From a checkpoint of a small contrastive image-text model: encoder norm batchnorm.
Rows from block 13 of the image encoder of a small contrastive image-text model, named by matrix and row number. Rows with one number belong to one channel. Each number is 500 + 25 x the weight over its row's rms, rounded and kept within 0 to 999. All counts start at 0. Numbers have three digits each. After the name is the row's rms in percent of the matrix's.
After each channel's rows are labels from the 100 images, of 14848, where the channel reaches its highest value: "top examples" is what is common among them. Only what is clearly more common there than usual is listed. The data: pictures of board games with random positions, seen at a slant. In brackets: how many of the 100.
# convs1: grouped (16 groups) 3x3 conv (encoder.blocks.13.convs.1.weight, 192x12x3x3), inputs within the group 0-11, a 3x3 kernel for each
# convs2: expand pointwise conv (encoder.blocks.13.convs.2.weight, 384x192x1x1, transposed), outputs 0-191

convs1.167 092:490503497484482501511517529521499511506494460515491543538462473506479495479487518467537475463472516427528506492502502508529510485509500528492507479513483497502500484482535500442447502459525496486533502477466505437530453516502473484495520491526498477453476498520553509498511497499496503495514500514502525539503458447502449545
convs2.167 091:509477493482477460508502534478491503459498484515527509536483512494477460461494472516513501489487497478500498514434510505470494480494476465461474496487495474506469471520476468490485488490480485507529467479482541465474503461449484478510539460478529516495488535479491505533487483530493499517484513494471483515451459517475528512514498492493475486490487478564455466511481526507501514456517519504492490477449518561525455465465510519506544545545498542520520509485512532488457553553465511507527494493487469470464486448498512513504535463443485482458518500513509523529512498507485485506
top examples: first side has more (70); nearly empty (62)

convs1.118 120:505498514480498497507504487509526525496491497507503490484525526518516496491480466501483499496518494499509492550561502539489477482449504511490507466495509516522484497470497483492504506527507501482511478509542495558485514549476561560496507455476486546466563558487511404490490478498492496490518501516483488496526517488529485525
convs2.118 104:496509510527507517531522502479487475506520508475510543502485562520506495514507511502497473479521500501496546511500521505537495482477504480383507502491495508505530518480481508517509450503515502489455514459489488446520515511515504499472500467470488480449490498485502503477531461499507524510482487495499468499498484499512523489517504500496482512488496523476502487499512523497516481489522533455472484498543506543455457497498476520494490484454501491498495488503488531520527470501477518516510504475499533551469522519502459516509527530499513515494490520513494502514492508505505508484
top examples: first side has more (71); nearly empty (68)

convs1.145 099:475492512480481484531522483492518502523489442492493460476513479474518487479522486515520502490498510502479504493450525490484478510523453519518509509445504464493526501504474512538515465488537502490469520448499505505525535508527495475488489472519535478504507469503547483450491479527493541512480514515493468520479461458546457428
convs2.145 097:529534500482522450479511528464474504491531484476509524492472518536488478501503496525500492502499525511513484483535546543494527545473487489462455485486504521513505537482503519534515507492497511516515519484506509466488453473489498553512517538505504457536487496498505493493478507489517425482479473479532462496497481510505524473478508516552490484467481502527460524524471450515534487513474489510507497486488497496506533501475564520502497505472493481523524503507534491474456478489490497468513463476529505447516516530455513484501505523533521518494505527466499576499486504497512501514
top examples: nearly empty (79); first side has more (73)

convs1.75 077:486545457478615539489561513522510509495516483495518488521505526546578527484512480513476510509547533498556536518494512490476493496484512502487518485510506515491500487524498493527501530505476490554482547556483483474498493503509485487511491475491488475514498474492509517495499491491485489500486479493504479497495467494493475504
convs2.75 087:528508492471456560508538532504485480486494496491486490510498491502530502534507518523486525500480487503524470535490490497539480504529494436484502510531442514519548492533503522464504470478505452495525528473520541489478518509507540468440494472506514485529488489541494499497490521515477437500540508494494541525501516499502493508475493547523510457504466510508502495512504520503500549549510438521525496497543425517483503543467540493511505496501551525489469499454501500545483482514469486517477497474472497503507530528537474499479516528546522501527478529515515527533531565467496536498
top examples: discs in an upright rack (50)

convs1.117 086:471477494501485493484523484489507503474473507519516505524483443493485479487505527485491506524499504495514514464411515459452489527542522481512484540516494478515504471555500500538496489496482512517484514481473522483448508416508475430472508496485520457480501481485500476506493535499512511480470488522501530514488506516477474486
convs2.117 084:471473483548489482532542537525514517448522496517537469463461462536508465520542510517544466492556468495491457474474482514499524499504505517499483503512508490507486499473482491565495511501485542504472528520509503511502477508493512484517506518537516454467521481494495494494488510478484515541484522472482545513510515513490521492564499500486525506491497502474495507514490501498499516460505525505521498446504478492456507497506522454469522466566467518497505496499515505494500530551541520480482513495496500442506499496513495501493488503452527561511493516497507504510487520512532507514
top examples: nearly full (75); first side has more (73); discs in an upright rack (40)

convs1.128 093:504560520441434557504444492471486473511508480519505501524541499479440537502475508493481557503454450497511493527508472511486496512507498494502534520501456492488494490484491484527482504485508492537482516528505481529466469529495495497519499515494499490485501489501486507507476515472509545470469514499465550524512463492506463479
convs2.128 098:493521516433490503506468484514474540485525456525479489485543503522523467515522459502509475502491483535455510517479489502510461519526500500471538546482537439537491497460499501481491441519523444503495503501509490508455504546483470557524470499502516515461501484506500504473506495457495512508530518466512510499490519504507485470508495489537486516452523504484528490497509527484520506532529455508480503495464460485509483535513481475500497465499485500537506536496457515523507502522526511500502532550484531518512438544480535511462466492519568483549491498467508509536478510519473503488
top examples: noughts and crosses (100)

convs1.88 093:489500519504481498464480498500470511491451477506454472483497511496487525494510496526509503533504508529519492517482531457425464471500501502519498495494500503505526496494490493493493524487481509472521488505506495472508481489460513508504509509475500499495466491506488483501471470496524514486487484490470492481540659482501508523
convs2.88 107:492453506515474513494489490542513498479459522460503525496488532491507499525503447492496474505498489498488495500473524559481510464499520476586465472517505470470527488478539468519522543474519528484513492464476462508498493537452512492514512450544509519512444510489502473523468505484468504451533535474485502515500490538533483492543491475486507514502513492480468513490444498535489492520515475507513485549462514548510527523512516494497515499509513509532528537506527491465494616462523488524498491491500500562471494455477473477491510491489485469487500506481497489495482480520508503508
top examples: first side has more (89); nearly empty (78)

convs1.185 096:498570479548490435494446478489496514487510498477480520513475507512493499522511497493508507499502510486511531508562469562499455505442478478526496482515477526487485495516531479477492524511487497543513537515451517449488518485491502496535487525477520524492517521485503489484518558456510475510480484468498502524504527524489514526
convs2.185 097:532493469531475463491472498489476487498501538497511506502510559507473517500494505477492480509456514536473505519476500511481492480519540482547476486491538489493483529517475499497517485551504496474520495522493478415510537544489474472509503472497509445517539471493513508515522485502510508517467511452484493516490487449499514483451527500460529502500507506473487486520493552455490485513500563525515455504493508495538469501455527485553473478505503500543473480516537501520481515469501540523504525471498483510502480494474490539509460470521467499465483491521525510507488511484491489489
top examples: first side has more (80); nearly empty (78)

convs1.61 117:490491509505524500501501501492500492504502496494513513519499473522464477507495504490495508498516515496497498512540459561544508486457462505502503515500468491501522471597552548503443495465527498495509519503497502482506477504497507506501522465495503533519509491456490491504482474481467545546457552464503482472561510489527457506
convs2.61 108:447469476455524505506497459491502515486511501486500537480513476516508582506496497486516515479526540532506464490524518465498477492470463491492472539461546497518501500515500523475448501510476510476498542501484508480473583454493523546505509487520475507485487495514556549517488538494516531484464543458546512532522509515520523569515461518496498500483465479471446483511502514503493498477492486460505528479500501517501504455498536498491482474499477488502513472524512452465520487558469508569486500468583490519482486487492487504513513575530503493499484473507465482517481509450473477525
top examples: nearly empty (61); draughts (38)

convs1.179 109:477508483487483516495488496504516475500642432492465532507463486482515527499526483509528515531553446508494487501488497482522504503500527494493504493473492501514527485522515499537493486513500479500497494517513491490503504486489494529519500505513511465471484518551492537516503495490486521503521488500523491503512532519559462472
convs2.179 089:490493515511476559498483490485523510503506423453488535486501517519541498471457491479511471494508486505517485513474510499496462469500482486516458502506485519510507499489484500488465499503505473486492490506479500465514466497492528495539479522465487477506504504525486522490495503502461519462530484519510490526517526467492502503468465527476481493480506470512461553494484533457492456508503546504471521473545550542506494480515477554477477499472485502477503514561497525480496469486472498517499520517485524486510531514492527527470497512549512479484505511465503498474478488514504522526
top examples: nearly empty (92); first side has more (78)

convs1.182 107:503466506488440429477471540514499463501487512493497499475532487552549512499502465531488479490496498482494513521466507472462479459472547512495508479488490503512508500519462522514511513537509504460513493495542467473519484501518529514459518492503500469484460455514504527483458462501451459504475554475500497502483481499516502507
convs2.182 104:503496498488532519538490530482498497515520501489501579485550499535531514488498450486503531513486490498505541480474501574509472534532541554459464483468472477464510484488495495544514452493496505499505474497512501498464467513495498470516591470500530399493449501559500478490468526496468495487470510481518460527471518552477469524515517504532469470506515503515499494487512477505487533506470476479519513493522513544489499465472500535504497493490516499527492505474491444497506514517510514510505493509529490476520552527513509467511459489499507469518512520506520489482523503482501525465
top examples: first side has more (80); nearly empty (77); digit grid (40)

convs1.33 115:514505492534509512471505474490533485522479460495515484488507502455490508578482499497506532489445509480510479520520541480507485469507498479487464549547533511543537490451465504513511534507518469503521530459518509539479527461469494512485501531518501472478533515486476539486492527493471515492472517498541519524503545493470487499
convs2.33 107:495486506529498484503500486531523498522474515504493461478473487459537497475481553512498518509499498519487455521637515510505505501483491481504491534492495486477518515493541500494534527513512504483505482478442484471592497528498480498464461529497478464501512485507492499504483504486498468500495488487490510502503487488501462499519517507486466499544519479491518500520508501504503509521500490486484519493524463524493497506500486476496470501511491496492511503478507535474501497480492480511479509519535495488561514485509551516482493476507527494507520522484473525492513510524494484511
top examples: discs in an upright rack (99); nearly full (86)

convs1.8 086:517515506497486494481504491509465515493493454532453453447462462483485462497463471500485531456522479520487491462462481460507482448485487476481516473484482511500531508481474468479489481467478521483501500486511494510511497474544494484491522491500489460530454462440541444454472508513495504495514494510493517482496530521516488524
convs2.8 100:504505484500510537525519514534519507490531522485465512455553455504510484495484479521511511495501508526483475474498479508505487500515500533454457526539537489500477501513508478499487543502484521501534528478473510484484497508512493506528512489469528312516453525508513516510490525532499518503466509492502505500487489503495459474506476525514507475487500515493501510521531523490491511437497483510504462533420516430492444464512467524509520497519494528512487500499489487493506489501506517471470472466470493494492474506512514489509535506494521505473524466493499467520508523486522498483
top examples: first side has more (77); nearly empty (72); digit grid (46)

convs1.66 094:493503494477490488486511513488499499501499489501488497487504515582592491495613488501498509507504484525482476490488499532531492462528509500488478478495520493512497494516501494516505511501488486497497481457515482466498514491511503585509503543520477527495528569532511504475510496508507489480470496504516485499503540511518531503
convs2.66 095:519474524452480544555503531507537485491478509504510470487460514472471521487484503514540522526437572476539503498482486492556487492486496489507486476514483518483520503527498504549490525548506481467515525488452485489527495546488452511520506473525535485521489506484525535517532479474481465527479538510460533529529527524493492488539547554542458490457473519467495485503472517483519507497519488518521470531523494507504497557498530554507539495520487491473551509481481501532469465508470512494491536502486493520517518518516507517494494512547514457484487514448475457498490502538464495546
top examples: nearly empty (92); noughts and crosses (77)

convs1.163 087:496501494478472499502487498525529500517479517503480546491496534514524509502504486493514480513576486526536487507482509491482458496488514526473504490475476480487504492509503492571551481547522500518481511582519499511518518492486480471493483476506488504479496580529516515493508501495461465493481491502520479479489566532485547519
convs2.163 090:486481500473499480536501489544501515498523457528488513504489519485532528508463471510517522482535504528515531539509521523477473494484483485495465480512511508514501463480501499449516513500485489513506504489500509479543506492484483436452460460506467504469464479464497480493497490465491488507462477532480450499500467478516454505516481524506474498500499473511505486493495519493510524496493544540470521430545515540455532467489512485510504490461514469491496535523511475495514532547459464473496501479453507504462465486484529512493494517439481518499515495459518502506484521527487489515
top examples: noughts and crosses (98)

convs1.156 121:495516495509523519472504486493498482497534501496498527489496503486510504501508482477503502488498510520511501501511500524523494508490498486485501507513523508512503478484507470491504511489501593455500477404519495503494495491482482555529488516486502574496566404453482482503473511499504539527485526496458508492511486505518499535
convs2.156 102:466547540491487497487433515505490540503485537480546522502538489452484472491490517495517514507523488497517525530501495496534490467497476468505499518512491460483525488527488511474500473508506511520498448485430464470485498505507513533493488538483482480443505528508524523506480509484559474487484496463472482498514498478520502503496510472485491470522575514534490545456501511497478486488509478442517471449496413528491494512525529511480481482490514491462489515482475492496495502489501515524499547504478544446541526472462500501460478507483500499537555482513484456519499521470509504532
top examples: noughts and crosses (99)

convs1.65 114:520506509508495508456524474489519499516513511487517486495466514483449480548518487505495518509521480475490506495473514505467462447545514496468471507517516484509514520470448514479467491511532503506495517525529480520503533527480486458463504491533503473472500472502483542484523510501517513493500514481513503509419481522599470509
convs2.65 115:507522537468509509496537458483510472502506522517523522502517483511522470525490471513507528492508530502516473509490501493533482501509488479487536477466470484537522520467537537517521463530492473408463501513530472515519518494450549541504503553488481513448495495529507509521514503498531525530513512471520465521504505489501532527524464521479502499519499464507512505427488541530463515504483491427510505452508450485490500516512490527493471516492530525518483490533537440476459519507503515491505495515462503477508483469468497463467507504492464515455508537510481515534487499466494478481
top examples: nearly empty (74); noughts and crosses (71)

convs1.39 082:503495514482438452505447430523476528491494452514491489498472499490484491484491495468444500489445441515496505493486495495491491506491519469459511426463513480434501488502484501519487464529483486516520512463459540464516505497490501501508489498477532507503478495503528472519518498489497508491508491499499458515469492470528495501
convs2.39 108:496510504523551471508514481499513487488496493507520507514492511441528489494481513500494507486509469509502508510527548483474482485548477503505500555474506410509495540486492510514475533460478497511511480501477486530500515547473500512474490467528470543501480478531469490511495529510506506500488500490478473534469490506509505490490480485493462523547493537527506553415492499493513476492460494440467473457511414449500503531451504499477506445479508466509508464501515521468505509487526491485513491508464497463466496472446505513488528482490517503473552491517464508517483527513525524508
top examples: digit grid (36)

convs1.178 086:504495512518562495482506525486515464495470455496506488507526545494468470532480461481485456472449497479501521505493494513482486503541479508494502498596500485530480522466481503480485494525509501471511477485484498502503502530530510509489501480486492526563506471493524460464494538475526456526491484504472457534493478526508489530
convs2.178 101:474494486484528510492499484488511511476468466512463460481473453505536464454500508558494509513533495487502555528514524469502520500461494465486435489473530539512499477523463467503501514484487496503486491504493478477495504510482518449471465506490450466518522501446516490485518490496511488500482509487552498498494484468478537519488504494443491548538501482513498495474518502492522541478501453503511504483496512505485512509487510555471559501562490495452522496495507483509443481463497493505463496500481504458451477466542510494495497540491473515491510492522477487474515479492522472496
top examples: noughts and crosses (82)

convs1.114 089:505469522475493475508491487499515516494473499516498493447548507474541535470493488503465539472463468525487504522555494526529509499489487497491494478485483540487482490461500511460478510495513533476450457527506521485560481509474506559500494494517461525456483567521494499490490473513468458473517483498509486501536514480525511512
convs2.114 103:490494482502486463478530483505437511489450496548484517531510503519490476473491496477493539516542511482496531521490511492441507496496512484491538487523521540505475511518476493508492536506501497495469488484479499476511507519499498570499516518458507487501483504483498511509472471508509474501477541521490529501459527474513494540504510516506523547506519479501512491539514505479503476520512532493509504487556487514468510501508488494463476546493476534510511499456493475496448514538466529540556514590521462473497516521527515474469522444505502545504480469512513502505475488469515478490
top examples: noughts and crosses (100); nearly empty (76)

convs1.78 081:519476512538426430472511518503515505483511522506506496477523492456451525523465500491554497478466472502446510494488486504525515495522493490480511517537510504510471519509482504511528488519497467446508465450531505541475491494508473517502539494526499497489478406491521507506530510507528503508499486510510491515515520510486518499
convs2.78 102:488500492499486471488474497508504492494458509523495520512490531452479490526521513548493472500473481544512522515519503537544481497504533543482471543498490471486525497527506496484480471467519497483491508512480533509515534500511496504446543496492457507445527488479472476510512509494530513484533537482480490547495504529490503461465491497459503504515531509501466494437511517492513469540489498469540493493466448506508508509502457571517502489524518508478534504504523489487475479552497478535450491471480489485513503471541506477549554495516491518507510513525485526511487522509458508494
top examples: first side has more (74); noughts and crosses (48)

convs1.82 087:502480536506437432473528485500507490496493520501509487506509456447459519540451509484546497504463487513467498488483514503511494517513480511489485504530497511505464514505486515495514459513516440465513491446525507507489520502503473478515515500503516490532471432476507504489478523469513543528479530480490503495508553521480524463
convs2.82 108:480501507506479498503521476496508501479536491496459524529504484461512521520535510514510516515539502484471541498506493486550561482539504533483476550518476461536509496445511534464526459486496494471492487460466487487496525518541453474486473501525482493453497514500514521478475506474495498503506500452491495496497507532530549499521482501512515499487521553534493467451516503464487507466503473451484502495484466482534474535497492495505454468541538473475484506499455465516524539547510520511508539465478501437497503496509503505462498479480506527475544537524502511513507533496506520458
top examples: first side has more (71); noughts and crosses (60)

convs1.4 074:522527517507483488499515522502455532488483453515470466459476520512487445498471499526491445465505538547524498470509492489520493465456494482479514486490488499528501457534507486464463500452487501520516512494494466485489477504488452493507530523522459457547497456476531463468485479533513487502497508495500473475481509502457517497
convs2.4 095:507501495485486527500504501490524519496511522492456482456462478516555518507506503455507457542465462456496497524504500477536528506521494463500486471505507478498473574481468522523503518508499487500478487442485478470508497540492503516516465545475543431504471504524514510486523513540502480504521482490524519502480478523486513524497499493479471510528456468527515525511511488510512533467471445500508458519450510484453489489552491463495531473518508488516496517452519489484513464512509499478527495492519505513489488529527448505484515542479555464553460510547499447476472493547484475498
top examples: nearly empty (61)

convs1.162 092:490493475491507496478492501474468509521490501518508516490538501481545561525472475518503490513595466475570475520504512510524464514484485492520488507486501502482500494505484477582567506559528488515499490544512506510501493503516489508515482487479490523490483481480498507506501511471506491494489518491495501484471553533491541536
convs2.162 100:507482480551460519515508495511523482469502461490510489535501594522526522484502503499493517493515494526495509501503503497460443471506513504481509482522483481513484526465480521507493501517505488493489514525509503576538530548494470457487460481468518496504455494491488542481503521485500481489496512480513483508520497510506487506483494472471515498506479501500478500514485478493490493494527499487525478494554467567504517529463466477517502500489509495504465486515495458522519500512487506459536525515481530540468482495486536539501487517485529550485499480495481478472503494481503502487
top examples: noughts and crosses (100)

convs1.150 111:495482512481496519464526495490511489541507451492475470499485520464563555441562498489501494509468464507501461503491480496504536482528479494477465520476463526501490503496502508506535486482507516504459484476479537496458478493465496491473521496483517535462559485441492451489488506488506500526482526493482530465514499487493483487
convs2.150 095:508497504495465509537529472477483489530492526514490470504511525514513522507515483495510595502510505573496476482478480503498523515492512457497465520506463480506501489511524530479511533516453484529476509470457520514480478506517510495558527505494524427522509490465495484504530467498504498496517498534490521502507497484492452512516478501495497488494488520492487500484580534501506500478486444533533540492508479467489478510525531530484511504517493503497515482508497487486525480519524464469510473468502513513532523506522491482513495500517524524454494477480483470507476485511511522471
top examples: first side has more (72); nearly empty (64); digit grid (43)

convs1.92 128:507481495517504499482491544454472478538520509477498520490494477540505505495492527512507503487521497502487477466507481548526498486504504479503494503511517490513487502489490507490522468487562493498487478485482536506449502497516485494488498474517528503512520502508493492514518508518499490495469466535576551532422434431519478443
convs2.92 094:495498485485497504489491497491480525540529506466562539483500524496498438500493499444488532480452518485516504491513489525513496460502475573497468512508521521476487519503504496514515521517499517463554489501480489512510501477487497496470549490605519482511499503504499514485511523506450504491521480518513519475505510484488519505511502459559472497511511511527504525525501521475486524490462529536504471521491465489512508482502485506519494512524498487489479489500518508481481512546491516509468512493498494468528561457463507489510509464509472474487512506505530526497495513492538506518
top examples: nearly full (80); discs in an upright rack (59)

convs1.36 113:517498476478523530483541511526478473472529537514483464475524508521535526504501504474547519521515529525448490518485493494540495509494486491509522560519461466578484497509511502449513505481518488521506507531499518500547490491502487484493522485493499511519509596503473559474509487500490508482491501469512530481520512515495504504
convs2.36 107:416514552500529511522502487494503501525466515475505500477497487523484483463484513506516488507500493477518490531496502482555485472462473512528508473463469471483508521504519510482533506507500474485544471492454543518500519490473487432503476496481474508483531484482539522510526553535530520513489558506545499539511513484551489501534535496504499471482477486496483531479499524481546500513486487487510486451511474507451497432498498498498457515473482490548554527533490469474502495523493498492514544492544564486498508479508506519556567470522527484492457472477506486511494466531508492505
top examples: second side has more (73); nearly empty (72); digit grid (50)

convs1.37 102:513468497460511495502491463503480476478527514536466458474519498480538488520454483490518471475492494528424512514486509510520479488490536468498490500522437421500511486511525512451516512499483483495511510563489497502539494480521499488524506509486509489469461568470491518455508502493495520496497487503508520472506481499464479510
convs2.37 101:492493489475490436486564546482520486480527504519487525532486480454516477518509473467476479491526500485502493480543507489516493465498527479507499488462518510443498455515516527537506478502457504492503517518513460499507440496485486460509502492477429523469540478521525497525507482472501518500482505471526498497509496493492495513526485524484512446460509483465493503498512494476559472504481510525531483495481520509502485495535455443495473478496500504519510520502495479494452476487478490475500509483564502500511505464468543513506484477509526487484501487543512532497469462482512515558
top examples: second side has more (81); nearly empty (67); digit grid (50)

convs1.73 123:493557508568515477486450510500513499478514489507531506540465513541489503533476497482463513539528492498474499486524479478503495480531493485520510478508496492544516513480505524494493502511524628475490497447506496485508469518473506532487490524519504489498519506495484507475503527508506500459481499533495531511465507476487522509
convs2.73 103:510522511527494508510545496493521487512495512486467545464503531492486497483522531549538502502532486496549554507466515528513494543491483506513508501499474475475494506460475504539496528457561514462499471471502513502465442499516508467504483557462502510481498456530497523509511510528502492523557485467466469518480508495503533520516477503465525504463559480493535488483517489481481495551485467502513473516489436492516494487536532497493519483538512507514500490488485494577531503494482481513462476472517505505508489465486522455494506538535504506548476516472556491501536535468511503467
top examples: noughts and crosses (98); first side has more (87)

convs1.133 088:525491493502492503472488482444479469566520484539488508456484507506521487507492500448489513477480493518515527558477492459466503454501468507506481491483546505494484538491493506446478465480457501513515527470492505470472487476496497509489498519507488502509461501482492517493557486462506487486507516482540481518449475477452463471
convs2.133 096:485504525464457535502520480518488528484493518505487523498450512504501492515490516509464474504539504519505517495561537483512517530496501477513475461471532458521512490507519489546512469527488538490491466455470505484474468464495466510452471498513508531525507518562495478520530506527503494509499502471499491487516494494494544509534508475540572506548538504484483506489529468533505476504496552496499488471467532492480506504496528472523510513507533477501505481526526521482473529518508509497546485514488519495483495499463482507484504534507531526487537480490523455495505465513515485508
top examples: nearly full (98); stones on a line grid (40)